A small encoder-decoder audio transcriber, trained from scratch.
Training: 8700 steps, batches of 384.
Data: trained on telephone keypad tones over noise or synthetic speech, 39062 training examples, 85.5 epochs.
Rows from block 4 of the text decoder of a small encoder-decoder audio transcriber, named by matrix and row number. Rows with one number belong to one neuron. Each number is 128 + 24 x the weight over its row's rms, rounded and kept within 0 to 255. All counts start at 0.
After each neuron's rows are labels from the 100 texts, of 14848, where the neuron reaches its highest value: "tokens" is the input token at the peak. Only what is clearly more common there than usual is listed. The data: telephone keypad tones over noise or synthetic speech. In brackets: how many of the 100.
# fc1: MLP up (decoder.blocks.4.mlp.fc1.weight, 768x256), inputs 0-127
# fc2: MLP down (decoder.blocks.4.mlp.fc2.weight, 256x768, transposed), outputs 0-127

fc1.308 [121  98 125 135 156 108  73 139 118  89 123  78 146 130 112 115 142 150 140 126 130 132  97 152 171 136 140 108 168 159 118 135 179 136 134 126 154 102 126  82 156 100 117 150 174 133 131 154  93 129 129 120 142  96 102 131 113 108 160 127 159 110 150  95  96 102 115 180  77 151 122 101 171 141 127 110 138 149 147 134 134 144 126  90 142  97 134 111  79 131 114 117  68 113 165 133 145 121 131 181  63 126 130 132 101 146 162 105 139 151 143 106 133 127 109 136 141 116 127 178 139 146 162 152 152 117 122 140]
fc2.308 [141 149 120 141 106 155 157 106 117  60 133 140 153 145 155 153 116  97 139 134 145  83 180 133 127 165 138 113 127 172 147 155 138 151 172 131 149 139 140 147 150 166 110 176 159 130 157  98 121  78 127 136  92 130 140 123 146 109  80 186  98 138 146  97 120 123  98 149  98 179 126 123 124 161 141 131 125 104 122 105 101 118  93  97 130 143 159 124 124 151 146 116  89 173 133 146 149 102 129 136 118  93 125  92 125 123 127 146 134 129 112  80 119 103 140 140 131  85 105 167 124 149 148 154 130 127 146 168]
tokens: "<end>" (67); "4" (22)

fc1.620 [129 105 118 124 149 109 144 131 143 174 134 112 133 126 173 117 143  99  96 127 164 109  66 126 108 168 157 120 113 144 150 131 135 167 144 118  96 111 120 111 152 111  90 132 145 133 145 142 135 102 130 150 104 102 132 118 153 101 156 113 115  98  90 127  98 152 129 116 146 138 150 127 116 116  96 141  84 150 163  97 106 139 169 114 170 131 123 176 119 139 114 160 155  98 152 115 162  98 175  97 120  82  79 128 105 105 128 158 103 160  94 126 147 108  93 132 114 132  87 133 165 104  85 104  80 128 168  93]
fc2.620 [117 137 105 159 141 128 146 116 118 133 143 133 101 142 123 142 166 132 137 101  93  94 137 133 169 145 150 144 114 202 134 130  52 106 127 113 108 165  92  87  76 122 124 163 112 104 104  97 177  74  82 143  99  94 102 163 131  92 150  97 148 166 124 133 126 140  82 138 124  80 138 111 155 134 151 129  90 118 138 154 106 114 126  76 130 133 153 136 141 139  82  82 137 158 101 141 136 128 120 130 143 101 188 155 130 127 133 127 159  83 134 130 154 115 117 132 121 131 109 117 122 108 129 124 111 162 147  97]
tokens: "4" (13); "5" (12); "d" (9)

fc1.535 [148 115 104 133 125 135 165 155 124 139 124 114  88 110 131 119 143 166 125 116 119  84  94  98 121 126 183 179 186 135 134 157 181 122 101 121 110 140 143 169 161 101 109 133 127 121 143 127 106  86 129 129 170 160 129 106 118 145 120 149 153 126 108 148 158 143  84 101 124 158 161 142 130  92 146 138 142  89 139 165 104  91 184 117  80 154 186 113 123 135 161 154 128 127 133 141 139 152 101 171 136 143 116 118 100 156 111 107 111 116 119 132 152 117 112 161 111  99 117 127 122 120 171  89  88 185 150  93]
fc2.535 [115 101 107 134 169 120  77 101 122  95 127 164 130 138 148 115 111 115  99 122 102 128 145 118 154 122 167 156 131 125 170  96 123 138 129 144 124 133 146 124 121 107 119 152 126 128 125 126 161 142 126 122 148  65 119 104 114 139 141  96 119 135 110  97 121 100 119 115 134 148 111 119 127 149 134 104 158 102 135 150 114  66 131 170 179 146 115 128 144 146  97 142 145 107 133 128 125 118 120 114 143  99 100 104 153 120 154 138  88 139 107  84  97 166 126 112 134 137 138 142 164  90 154 144 131  93 141 129]
tokens: "4" (15); "9" (11)

fc1.435 [158 148 117 154 137  76  94 157 147 139 145 159 110 119 110 130 121 111 130 149 128 123  90 106  89 171 135 126  95  97 102 127 148 127 155 134 177  86 126 118  95 128 156  89 126  76 118 150 126 121 162 130 138 119 117 135 138 136  89 150 136  87 122 122 126 166 110 119 127 192 169 168  86  79 141 126 204 137 155 126 106 141  93 120 139 118 121 102 137 110 119 138  81 191 167 119 122  99 145 132 104  99 144 107 132  79 131 112 149 154 100  94 136 135 111 149 139 167  95 130 113 123 113 126 136 163 144 123]
fc2.435 [127 147 103 113 158 121 133 130 113 132 128 120 137 125 123  91 154 113 147 132  92 126 124 127 144 142 116  90 122 117 106 132 125 143 152 170 108 120 198 112 135 124 118 135 123 157 150 106  87 101 133 131  96 132 156 136 123 104 125 129 144 126  86 114 106 125 130 162 156 159 145 119 136  67 160  99 153 112 113 112 165 114 140 111 134 187 175 121  72 127 104  68 133 118 171 160 110 152 120 120 129 140 103 159 138 112 107 103 129 125 128 120 121 158 108 139 137 129 151 146  99 159 188 119 124 150 117 157]
tokens: "c" (14); "9" (13); "#" (13); "b" (11)

fc1.444 [121 104  93 178 125 115 154  96 115  98  86 118  95  98 176  86 170 145 128 122 110 130 118 191 129 129 114 135 145 136 147 124 147 109 140 154 147 147 111 164 108 169 111 146 117 130 110 101 145 132 131 101 140 174 168 154 139 147  91 176 144 129  96 132 135 144 121 109 135 133 124 129  62 168 140  82 157 141 124 125 107 174 115 144 105 126 113 139 133 173 160  94 128 113 120 139 115 129 128 127 139  87 144 124 131 119 135 140 137  90 110  99 138 119 157 111 110  71 126 124 153 128 131  75 149 136 163 138]
fc2.444 [141 140 116 145 152 111  88  77 119  68  92 127  77 122 148 141 105 141 106  97 168 132 122 169 104 122 112 113 129 122 128 169  91 188 132 145 154 114 119 108 148 154 136 123 158 143 117 140 118 100 106  98 143 159  63 163 135 127 137 108 129 131 134 154 131  86 123 100 104 125 131 110  99  97 114 139 141 113  89 135 133 148 145 143 100 135 132  80 132 146 117 169 122 159 129 136 126 113 135 126 117 128 124 140 123 140 109 122  65 107 152 126 139 117 121 107 150 133 124 118 101 139  78 163 170 160 133 128]
tokens: "#" (30); "3" (28)

fc1.138 [158 125 117 133 153 125 124 158 113 151 127 137 121 126  97 126 103 144  75 119 144 128 144  97 116 145 155 100 112 130 135 140 115 119 162 169 114 111 167 146 105 141 138 149 145 190  82  90 106 146 120 141 110 129 147 134 142  93 129 154  93 157 130 129 124 149 132 144 115 141 144 149 127 151 100 146  89  79 131 104 120 129 112 105 134 114 124 146 155 167 126 159 156 159 153 122 124 155 163  99 137 109 145 141 170  98 101 122 123 151 107 162 137 120 131 170  83 106 113 137 141 144 113 108  75 163 149 129]
fc2.138 [145 125 185 139  83 133 151 123 130 122 162 100 163 120 117 134 152 115 131 116 146 137  76 108 100 159 120 157 169 164 159 155 124  92 110 182  87 124  92  99  99 114 146  92 138 125 146 110 151 129 120 130 142 129 106 133 142 160  87 125 124 142 166 118 137 116 136 126 110 127 109 104 106 172 192 159 126 113 129 130 117 140 151 113 154 121 124 135 153 130 115 154 155 126 153 159 117 170  99 152 119 136 128 132 158 104 134 128 111 111 118 110 106 181 158  99 152 145 104 132  94 134 152 126 116 123 111 125]
tokens: "#" (19); "b" (11)

fc1.635 [111 123 137  93 135 136  64 145 151 118  98 132 144 123  81  79 118 162 101  89 134 107 147 156 151 141 111 154 119 138 117 101 132 153 153 129 105 148 123 137 140 102 132 156 153  78 129  97 113  75 115  92 122 140 147 121 194 134 134  75 122 142 155 119 138 117  90  82  85 107  96 138 137 137 128 114 135 114  98  98 142 165  97 144 141 146 107 121 138 138 133  81 135 124 171 107 160 110  85 109 106 128 117  82 127 130 140 135 126 148 121 175 131 119 136 110 108 140  75 145 144 128 151 127 165 156 130 140]
fc2.635 [110 138 121 154 124 146 143 103  99 128 124 128 153 130 137 122 115 109 127 113 119 115 101  93  82 159 110 137 161 142 150 183 111 134 130 133 144 143  80  96  88  59 126 122 148 141 128 108 131 122 159 114 137 112 160 126 132 135  98 123 103 117 137 132 117 103 110 156  86 149 168 132 135 111 153 156  79 164 181 137 126 149 137 116 124 105 166 118 109 187 119 175 120 100 144 165 154 127  90  79 143 101 113 124 111 138 116 115 152 155 119 108 144 105  83 125 147 128 179 101 150 173 164 175 109 152 137 137]
tokens: "<end>" (42); "3" (13); "1" (13); "8" (11)

fc1.44 [161 140 108 132 125 160 153 151  90 109 111 143 107 109  94 131 166 127 101 111 149 122 107 102 119 133 153 112 152 117 126  87 116 151 102  74 172 124 136 127  95 138 103 164 119 138 115 123 139 137 175 152 174 120 106 177 133 108 130 119 113 124 133 138 121  93 112  92 165 173 124  85 108 134 123  79 143 124 145 163 162 129 136 128 112  65 141 140 139 126 157 115  90 114 170 162 149 157 137 178 140 126 137 124  86 109 132  99 125  97 119 132 151 122 124 149 151 115  97  87 113 177 161 104 136 157 114  90]
fc2.44 [140  93 109  97 142  91 119 151 134 126 131 118 175 116 122 102 129  93  89  97 145 129 135 149  99 123 101 164 108 126 160 139 131 129 149 171 126 117 111 126 113 132  91 122 135 122 177 119 116 110 160 129  98 112 111  49 186 112 126 174 115 152 148 110 115 116 123 172 138 120 159 167 108  84 103 106 133 120 102 117  92 151 119 146 123 124 132 124 125 112  89 181  94  92 107 154  81 111 129 139 144 147 176 130 120 123 140 132 149 155 118 115 115 138 132 161 101 118 130 135 114 151 139  60 115  83 155 130]
tokens: "#" (26); "*" (15); "d" (14); "a" (10)

fc1.132 [100  99 114 101 131 153 107 127 173 136 138 131 127 125 132  96 130 158  83 125 106 124 125 128 164 109 104  94 143 203 160 142 143 157 138 169 121 140 133 123 132 169 129  98 110 112 121 163 111 148 127 121 130 116 127 126 129 114 124 104  88 108  95 148 132 110 131 176 155 173 145 118  92 150 110 163 165 152 103 107 134 151 127 142 111 114 125 112 139 128 150 166 132 101 121 150 115 126 145 175 109 167 152 167 168 125 116 103 147 138 130  66 168 109 155 119 141  92 138 150 123 106 117 138 135 149 113 104]
fc2.132 [142 117 141 116 141 130 139 145  83 115 108 143 131 114  97 129 138 167  96 130 116 142 113 138 124 117 121 122 128 154 105 145 134 106 119 114 122 115 166 162  94 149 135  92 154 168 138  83  85 140 142 120 129 132  98 125 128 179  82 100  76 122 130 112 127 128  87 144 126  77 173 143 123 135 159 156 143 134 144 147 116 151  90 113  91 152 149 143 144 143 103 155 109  99 141  76 127 137 154 116 102 123 146 151 128 132 128 132  66 158 173 118 135 132 135 152 110 146 103  64 132 156  79 124 121 153  91 106]
tokens: "<end>" (96)

fc1.671 [154 141 140 113 108 153 118  87 133 145 101 138 132 115 124 173 153 156 151 112  77 148 108 119 125 125 147 104 136 122 164 104 143 110 131 163 108 112 153 153 104 115 121 108 111 137 112 133  86 128 165 170 143 152  84 115  92 116  99 138 133 101 130 138 106 117  94 133 160 142  98  73 154 143 127 118 125 147 118 158 120  71 118 107 101 142 166 119 118 129 131 133 142 127 128 103 133 109 164 141 178  94 150 127 106 159 163 120 122 157 139 133 143 109  60 176 143 126 169 151  89 105 126 120 168 144 133 134]
fc2.671 [102 118 135 150 132 110 130 119 137 153 188 130 108 181 170 120 148 128 101 161  94 151 122 143  79 160 141 116 133 118 116 125 143  88 152 110 138 119  95 148 125 164 142 145 132 117 112 145 116 132  92 145 103 143  77  77 110  84 112 154  97  94 104 140 151 157  94 133 146  97 124 163 114 124 119 123 159 138  93 129 112 112 151 120 145  98 126 121 141 126 131 140 115  93  69 103 138  86 178 108 171 120 164  96  73 116 154 145  96 113  94 150 143 143 163 146 118 102 125 113 158  88 133 151 131 129 158 134]
tokens: "5" (15); "1" (11); "7" (11); "c" (9)

fc1.350 [108 130 123 124 158 110  96 123 159 110 127 156  75  76 123 127 109 133 129 142 121 147 106 129 102  89 125 149 113 113 138 141 174 132 135 110 137 142 145 102 101  96 119 118 138 140 103 144 101 120 139 142 133 160 102 139 110  79 139 130 128 117 110  91 126 113 152 137 118 126 102 210 131 127 131 152 160 124 151  98 144 129 130 157 108  57 160  81 145 158 137  89  69 135 105 106 115 111 139 187 150 158  99 103  47  73 145 153 114 125 104 118  85 123 120 100 136 173 146 169 147 130 108 151 101 114 134 126]
fc2.350 [115  84 129  97 142 113 154 126 107  99 123 164 131 126 113 134 157 115 136 105  52 138 105 115 186 137 154 130 160 146 127  89 127 132 128 106 122 115 137 157 142  94 120 136 134 152 116 148 180  98 181 137  99 125 122 158 107 113  84 114 138 189 128  91 129 118 147 113 134 144 162  96 103 136 104  93 138 148 134 138 173 132 150 112 129 131 118 168 145 138 148 109 129 159  80 138  97 106 144 154 120 109 106 151 141 122 126 132 126 160 137 157 146 148 121 120  84 182 146 139 137 105 184 115 138 128 168 174]
tokens: "3" (25); "4" (21); "2" (15); "1" (11)

fc1.742 [148 129 133  84 120 149 158 133 135 141 123 134 127 127 115 123  99 131 167 105  88 104 129 120 139 105 141 173 106 157  89  72 150 155 148 121 147 126 107 106 122 167 114 131 126 146 154 139  67 142 120 106  87 176  85 158 140 139 132 145 147  97 133 113 150 104 135 117 114 102 158 124 120 108 112 117 127 150 117 122 121  98 142 124 106 110 158 125 165 139 109 158 176 106 128 135 156 143 139 125 168 103 134 132 155  78 112 150  72 134  88 127 132 169 156 102 134  98 152 145 108 130 102 120 185 145 181  95]
fc2.742 [165 112 162 153 135 180 102 150 126 186 113 149 155 120 166 128 131 147 170 144  65  89 124 113 149 122 144 128 115 103 143 121 139 149 110 138 130 138 185 130 139 127 148 120 121 142 103 177 138 105 147  98 125  68  97 152 108 129 136 146 144 147  71 136 100 159 140 150 115 185 144 141 123 165 165 112 138 146 133 143 129 167 117 134 125 112 112 101 147 130 149 177 120 138 136 119 136 129 117 145 101 117 125 119 112 137 108 119 134 117 145 143 154 142 111 120 133 126 120 134 143 125 114 121 123 158 118 135]
tokens: "#" (30); "4" (26); "7" (14); "1" (11)

fc1.307 [124 136 165 114 147  95 135 139 125 102 145 164 126 143 135 166 126 144 131 133 144 128  97 139 116 123  80 110 138  97 116 129 109 131 174 120 121 126 103 125  90 135  53 172 132 127 104 133 136 172  95 120 171  81 129 133  92 100 121 140 139 123 140 159 145 155 114 108 100 140 104 137 188 147 158 153 159 131 125 137 158 132 109 148 156  69 152 154 138 100 128 108 132 126 133 131 124 139 185 107 113 146 135 107 135 121 124 146 129 116 122 126 133 158 131 132  87 144 122 112 108 157 173 128 122 120 146 186]
fc2.307 [129 124 128 141 125 119 144 107 106 112 116 135 148 126 165 130 107 159  90 149 100 125 115 107 109 154 139 144 124  92 107 105 130 115 163 149 143 111 160 112 104 137  82 112 131 168 101  93 142 132 165 140 152 145 141 161 163 107 146 154 158 105 129 131 116 118 131 135  65 127 130 148 160 126 151 152 138  87  90 182 130 133 141 163 137  98 118 119 129  95 148 132 125 135 142 164 122 113 160  76 141 115 119 148 124 122  92 173 149 117  75 128 146 149 115 119 147 107 113 143 144 151 144 125 176 101 122 131]
tokens: "<end>" (58); "2" (14); "3" (13)

fc1.197 [136 129 115 190 114 142 123 120 151 101 148 135 166 111 134 135 139 128 118 143 116 124 131 104 125 154 154 162 111 162 136 139 171 142 107  95 100 135 101  92 105 124 125 147 122 103 100  96 101 134 127 122 118 110 120 165 107 124 133 122 128 140  69 133  82 134 126 110 143 113 145 200 160  68 118 118 120 124  83 129 139 114 137 127 114  96 125 112 168 111 143 111 153 148 143  66 130 123 149 116 174 145 103 146 135 132 128 103 144 112 147 102 162 120 114 175 139 134 145 124 146  95 153 146 153 150  93 119]
fc2.197 [138 111  96  74 152 164 162 141 145 137 159 106 196 158 127 148 126 111 154 145 166 137 158 128 131 119 135 132 178 148 100 133 200 144  96 155 136 128 146 113 117 191 120 165 140 151 160 155 110 149 141 163 110 130 153 124 173  70 129 158 126 174 130 146 135 112 120 129 135 123 108 130 150 133 111 112 130 139 129 151 108 121 151 158 184 122 118 113  79  92 121 119 109 124  96 134 138 148 135  93 151 130 153 149  66 131 129 133 122 154 137 142  82 142 117 111 119 137 147 136 147 110 139 156  87 122 115 137]
tokens: "4" (22); "d" (19); "b" (11); "5" (9)

fc1.567 [ 93 117 129 124 125  81 103 138  95  90 100 162 133 105 145 124 156 130 125 112 114 102 157  83 146 127 158 116 130 133 142 134 164 151 127 135 103 153 140 151 114 123 134 137 118  91 102 134 155 140  98 121 141 123 100 133 170 148 149 126 118 142 121 111 149 135 104  94 113 134 125 120 162 134 126 138 125 150 130 140 104 126 131 154 126 123 127 138 130 121 122 157 102 103 136 112 133 154  96 102 143 115 124 156 105 118 121 150 175  91 132 125  82 158  71 140 136  97 125 135 114 138 135  99 137 145 161 104]
fc2.567 [ 85 122 131 170  90  96 143  94  74 128 108 127 146 149 119 144 137 119 152 147 147 137 112 119 200 132  93 148 103 171 126  97  77 107 112 168 116 141 154 139 143 122 169  95 137 126 112  88 124 162 137 106 152 152 167  95  79 109 188 109 162 123 122 128 134  80 128 161 164 160  95 129 119 107 124 109 107  99 119 120  96 118 134 107 106 144 146 134 163 151 110  99 103 125  90 118 183 116 114 111 132 171 143 149 128 120 112 117 148 121 151 142 143 125 138 183 170 149 126 145  87 139 149 131 122 111 129 133]
tokens: "#" (22); "b" (22); "5" (14)

fc1.58 [117 106 105 133 132 110 119 130 108 140 143 108 118 100 123 164 135 119 105 160 144 147 131  95 117  81 185 102 110 111  74 156 119 124 157 106 144 129 122 134 144 128 123 136 140 120 122 154 147 113 110 131 118 169 127 128 121 153 125 120 145 132 132 151 129 191 158 117 112 120 148 140 178 131 138 167 148  86 156 111 121 117 119 127 178 111 119 139 144 137 117 152  93 132 113  89 122 141 135  96 148 113 121 131 146 156 150 155 116  91 113 146 144 114 149 169 127 132 141 122 169 102 113 156 162 118 127 128]
fc2.58 [119 119 122 120 155 147 110 119 135 126 170 134 150 158 144 127 117  91 120 144 112 152 106 147 105 160 104  84 127 161 167 132 145  97 132 140 137 126 137 102 110 107 138 148 117 126 186 134 131 110 132 201 113 126 114 145 111 131 120 129 151 147 133 131 124 131 155 153 125  94 106 113 117 109 119  95 133 143 115 138 114 111 161 145 176 124 120 120 172  82 153 140 170 136 155  68 128 118 183 148 116 126 152  85 141  90  79 123 135 154  97 128  93 102 124 148 126 154 124  75 135 140 131  89 142 143 100 147]
tokens: "3" (45); "c" (11)

fc1.554 [123 120 127 132 130 136 113 108 135 132 123  92 139  82 144 134  83 118 122 124 147 121 106 145 151 147  93 190  95 148 128 155 102 108 175 105 126 138 129 153 123 145 119 141 130 117  74 128  84 137 175 158  72 118 128 146 131 107 108  76 148 119 123  88 122 155 126 120 136 113 168 143 149 116  75 134 156 124 147 129 121 114 110 103 179  95 136 136 132 108 178 181 158 110  79 120 114 112 154 191 150 108 162 109 129 112 140 100 166 142 177 119 119 131 117 115 196  82 108 149 118 130  90 127 147 107 120 148]
fc2.554 [ 88 117 120 165 155 118 131 129 116 174  98 129  85 103 117 110 146 120 136 124 111 148 155  98 127 104 111 119 105 133 127 128 132  82 136 138 172  77 157 158 117 126 131 132 168 161 149 127 153 135 150 128 100 165 156 129 163 106 164 135 134 144 160 104  83  82 120  88  86 136 152 117 149 168 165 162 143  99 143 123 130 137 118 144 108 137 139 131 124 133 111 102 139 122 145 156 155 135 130 122 134  98 134 170 177 126 125  99 146 117 130 160  96 135  98 139  97  66 130 142 110 155 123 117 157 148 150 105]
tokens: "#" (25); "0" (20); "b" (17)

fc1.448 [110 106 177 128 164 114 162 129 115 142 122  85 121 113 141 122 141 135  91 132 129 155  98 143 115 146  95 146 141 154  91 153 108 144 134 150 150 106  88 111 149 125 136 133 132 115 139 134  91 103  77 139 141 102 144 126 143 167 143 147 148 132 152 134 114 133 114 124 154 129  90 111 125 152 151 142 121  98 130  93 140 120 116 181 135 127 147 115 138 122 157  64 118 101 117 110 101 128 112  85 125 104 114 149 138 111 161 167 128 114 140 136 136 122 123 125 123 106 108 113 160 174 153 119 150 119 135 142]
fc2.448 [164 120  78 164 123 165 132 145 145 139 136 140  97  89 113 114 121 120 180 153 125  95 106 124 142 134 148 125  92 107 107 139 163 123 189 134 126 118 144 114  99 102 136  94 103 137 104 141 116 151 104 110 133 125 123 139 130 156 116 133 133 101 112 122 133 160 138 104 153  99 105 111 145 140 102 143 167 138 109 113 118  97 141 139  91 149 122 154 139 103 127 113 154 130  95  80 115  94 124  94 137 116 141 123 118 153 108 149 112 146 136  88 146 164 133 108 143 109 140 128  50 135  98 140 122 173  99  86]
tokens: "<end>" (35); "d" (17); "6" (11)

fc1.623 [121 173 161 147  90 119 144 113 138 108 175 109 161 152 128 116  78 129 104 141 114 136 133 146 136 147 193  76 133 134 115 116 156  92 146 155 103 177  94 129 150 134  79 125 129 141 149 132 127 112 137 158 121 132 109 104  96 116 146 126  97 139 128 102 142 130 173 143 123 123 101 152 132 129 125 162  81 113 115 119 116 125 156 138 121 131 119 102  79 120 135 150 183 125 184 138 179 132 164 125 154 107 162 135  93  99 109 176 117 115 107 170 135 109 144 115 122 116 130 156 116 150 125 118 136 114 103 105]
fc2.623 [127 144 124  97  89 146 151 120 120 133 118 138 155 147  83 106 104 120 101  83 147 134 113 112 118 121 124 118 136 141 110 140  88 134 128 119 139 124 152 111 132 134 134 149 137  86 113  96 138 118 176 114 130 111 155 132 106 166 111  91 171 104 101 124 126 123 155 146 152 168 104 125 107 145 111 118 148 141 151 107  97  79 119  84 146 122 107 128 118  99 132 138 110  64 120 162 162 103 109 112 122 150  96 190 133 118 103 113 135  75 131 106 145  94 124 103 143 114 150 142 149 130 175 143 124  87 127  85]
tokens: "4" (27); "0" (24); "8" (14); "d" (12)

fc1.203 [111 180 132 125 134 155 103 110 128 160 117  85  77 123 170 115 105 103 126 121 106 100 134 104 133 142 120 137 134 170 138 122 130  94 144 154 132  62 144 147 127 114 140 125  96  90 116 149  95 129 123  98  86 111 103 136  95  91 122 139 104  98 161 159 165 121 140 139 135 124 137 145 160 116 109  96 125 104 176  87 121  76 167 118  98 168 176 120 138 122 101 154 111 145 120 151  79 136 143 131 139  98 140 132 111 163 123 126  98 125 129 143 144 151 139 150 104 154 124  97 111 158 123  61 163 156 137 102]
fc2.203 [102 138 145 115  98 149 111 113 146  81 141 145 115 122 131 107 128 103 116 166 105 153 121 130 105 122 110  93 100  81 109 116  98 105 128 102  83 132 128 151 134 104 145 111 124 130 145 129 105 108 112 134  93 119 131  99 113 136 116 126  98 160 112 182 131 113 146 138 100 121 130 169 107 166  90 110 131 158 129  90 144 125  96  86 113 138 121 133  98  86 129 162 133 137 152 123 151 116 126 167 161 134 144 126 154 150 127 146 113 131 168 125  85 107 119 129 166 135 128 159 138 125 113 145 138 108 159 161]
tokens: "4" (21)

fc1.130 [ 98 126 117 157 155 109 122 122 136 125 184 110 103 133 153 130 149 150 111 103 138 161 102 108 144  57  91 143 128 164  87 119 116 127 107 142 206 158 125 143 137 127 150 127 170 128 134 105 124 161 124 148 147 127 107 151 160 125 160 126 138 128 130 161 117 115 121 163 149  96 143 101  97 122 126 139 161 116 130 170 127 165 130 103 131 127 146 137 129  86 162 121 112 131 101 146 111 150 123 108 107 146  97 195 110 138 130 166 162  97 135 120 136 120 144 119 125 163 118 138  88 118 194 143 128 164 167 162]
fc2.130 [ 75 121 142 168  99 124 137 128 118 110 138 100 116  83 131 119 125 113 126 154 128 141  88 134 104 139 126 119 110 158 117 132 160 135 103 138  72  97 126 139 150  92 128 135 141 125 118 142 114 115 136 124 123 101 140 109 126 127 124 124 110 111 166 117 104 126 116 134 121 186 136 164 160 105 163 113 119 136 123 123 109 113  87 109 148 123 134  87 115 158 112 108 134 145  85 101 107 134 163  93 131 121 145  89 128 105 122 140 112 125 168  94 126 152 126 119 134 138 128 133 116 103  85 151  83  74 126 122]
tokens: "3" (17)

fc1.346 [102 107 124 114 131 116 139  84 143 149 138 138 147 145 145 130 123 108 120  91 124 152  94 127 120 121 148 159 140 115 127 120  75 137 153 147 161 101  97 108 144 107 150 167  84 108 123 175  88 126 124 110 161 149 134 114 133 136 177 110 126 136 152 128 109 133  92 159 119 110 121  94 198 160 127 106 154 122 105 135 138 153 159 119 118 134 147 113 125 121 159 127 159 171  84 105 162 156 150 144  96 156 133 150 137 157 140 101 141 150 108 148  93 122 169 129 162 136 159 148 109 146 107 175 103 155 123 150]
fc2.346 [105 111 111  86 128 164 122 129 154 135 147 110 142 138 106 107 133  73 104 114 131 137 154 113 137 165 149 163 128 128 120  88 106 108 132 158 124 132 133 107 109 166  79 160 127 123 129 138 128 135 141  76 142  91 151 173 157 150 139 156 150  75 114 134 138 136  92  98 121 125 116  94 101 144 148  91 117 148 105 120 121 111 160 137 156 131 175 136 100 154 140 115 123 126  93 110 132 154 158 137 119 160 141 121 129 140 111 121  88 117  94 117 124 142 137  98 110 134 147 169 137 121 122 116 178 141 111  94]
tokens: "<end>" (39); "*" (16); "d" (15); "b" (9)

fc1.531 [135 114  86 138 144 144  96 117 131 127 137  82 135 141 167 100 110 111 125 152 117 104 121 145 132 108 123 137 171 159 144 150 115 110 139 111 156 130  96 116 127 139 153 114 143 128 157 105 125 117 131 148 165  96 137  92 140 107 117 132 138 133 104 158 166 104 121 105 125 145 139 134 102 132 151 118 109 108 142 130 156 130 143 154 147 137 113 161 158 108 118  52  96  75 108 159 150 137 131 109 147  90 151 128 128 145  92 148 124  82 183 144 128 168 119  87 106 157 128 184 107 171 146 126 105 131 123 121]
fc2.531 [162 141 121 177 132 191 132 192  98 141 148 145 112 114 136 154 147 123 141 108 142 106 135 152 160 168 172 139 133 129 118 124 152 150 100 156 103 158 115 167 132 126  91 110 102 126 146 141 155 124 112 146 153 107 168 125 138 111 138 137 137 174  70 171 103 165 104 112  96 163 148 113 144 124 148 139  84 128 168 135 137 144 128 121 146 116 107  89 154 153 129 167 120 107 109 112 176 166 108 166 109  85 136 116 138  74 124 114 128 135 133 132  97 111 139 142 110 119  97 155 106  81  80 120 143 105 137  82]
tokens: "<end>" (41); "1" (24); "3" (11)

fc1.731 [126 119 129 173 121 120 157  99 160 106 116 121 153 134 134 124 154 126 124 164 143 114 155 151  80 122 115 124 111 134 123 107 143 163 131 142 138 124 102 169 168 135 158 155 128 118 145 171 138 138 123 125 150  97 111 130 116 113 142 129 102 152 165 102 145 158 111 128 149 155 122  82 155  79  94 106 120  91  97 139 136 128 119  77 138 146 131 114 151  74 161 126 112 137 156 126 111  64 111 107 112 116 161 112  92 132 109 168 138 181 112 161 118 144 161 135 105 120 142 126 143 146  65 156  99 154 136 144]
fc2.731 [157  93  79 156 143 102 156 102 169  84 129 125 142 163 137 126 104 109 153 107 157 110 196 133 104 154 155 128 156 137 110 120 101 116 127 138 163 140  73 139 122 150 115 163 106 105 160 133 138  87 169 127 148 134 133 172 135 133  81 148 121 136  99 104 157 157 135 167 138 120 123  97 106  79 107 119 112 111  96  89 131 123 122  92 114 139 133 138  94 119 162 122 117 127 169 135 105 114 182 119  81 150 150 155  91 138 129 161 114 167 151 143 157 142 164 140  87  94 143  82 110  96 123 119 119 151 113  98]
tokens: "c" (23); "9" (16); "d" (11); "0" (11)

fc1.669 [106 123 126 132 136 104  70 131 189 156 168 103 139 170 133 106  89 117 112 155 131 114 134 136  98 141 132 155 165 150 109  86 158 118 148 139 145 173 110 157 136 133 159 138 161 120 126 116 118  44 162 116 117 176  93 137 115 162 127  97 128 107 138 137  61 175 109 179 122 112 134 134 126 128 126 163 161 121 121 149  95 143 136 136 142 116 140 163 137 114 122 135 147 156 111 152 136 129 121 157 173 137 112 122 136 138 140 130 132 121 130 149 147 130 134  98  81 135 143 139 136 162  87 111 121 166 145 126]
fc2.669 [ 97 118 119 118 116 135  74 111 144 167 127 111 138 148 116 101 131 132 117 105 109 169  95 190 108 131 171 112 110 149 136 147 143 122 144 111 128 148 122 108 108  98 114 146 124 139 175 112 129 128 118 155 159 125 110 126 152 150 128 127  91 132 137 140 101 195 138  91 105 140 148 131 128  89 126 110 113 127 140 117  68 123 152  88 123 136 108 152 123 145 121 104 131 137 124 156  74  96 130 164 137 119 103 129 163 130 120 116 209 152 142 107  93 167 143 160 107 140 114 181 120 134 111 117  92 133 115 114]
tokens: "5" (32); "9" (23); "c" (16); "4" (10)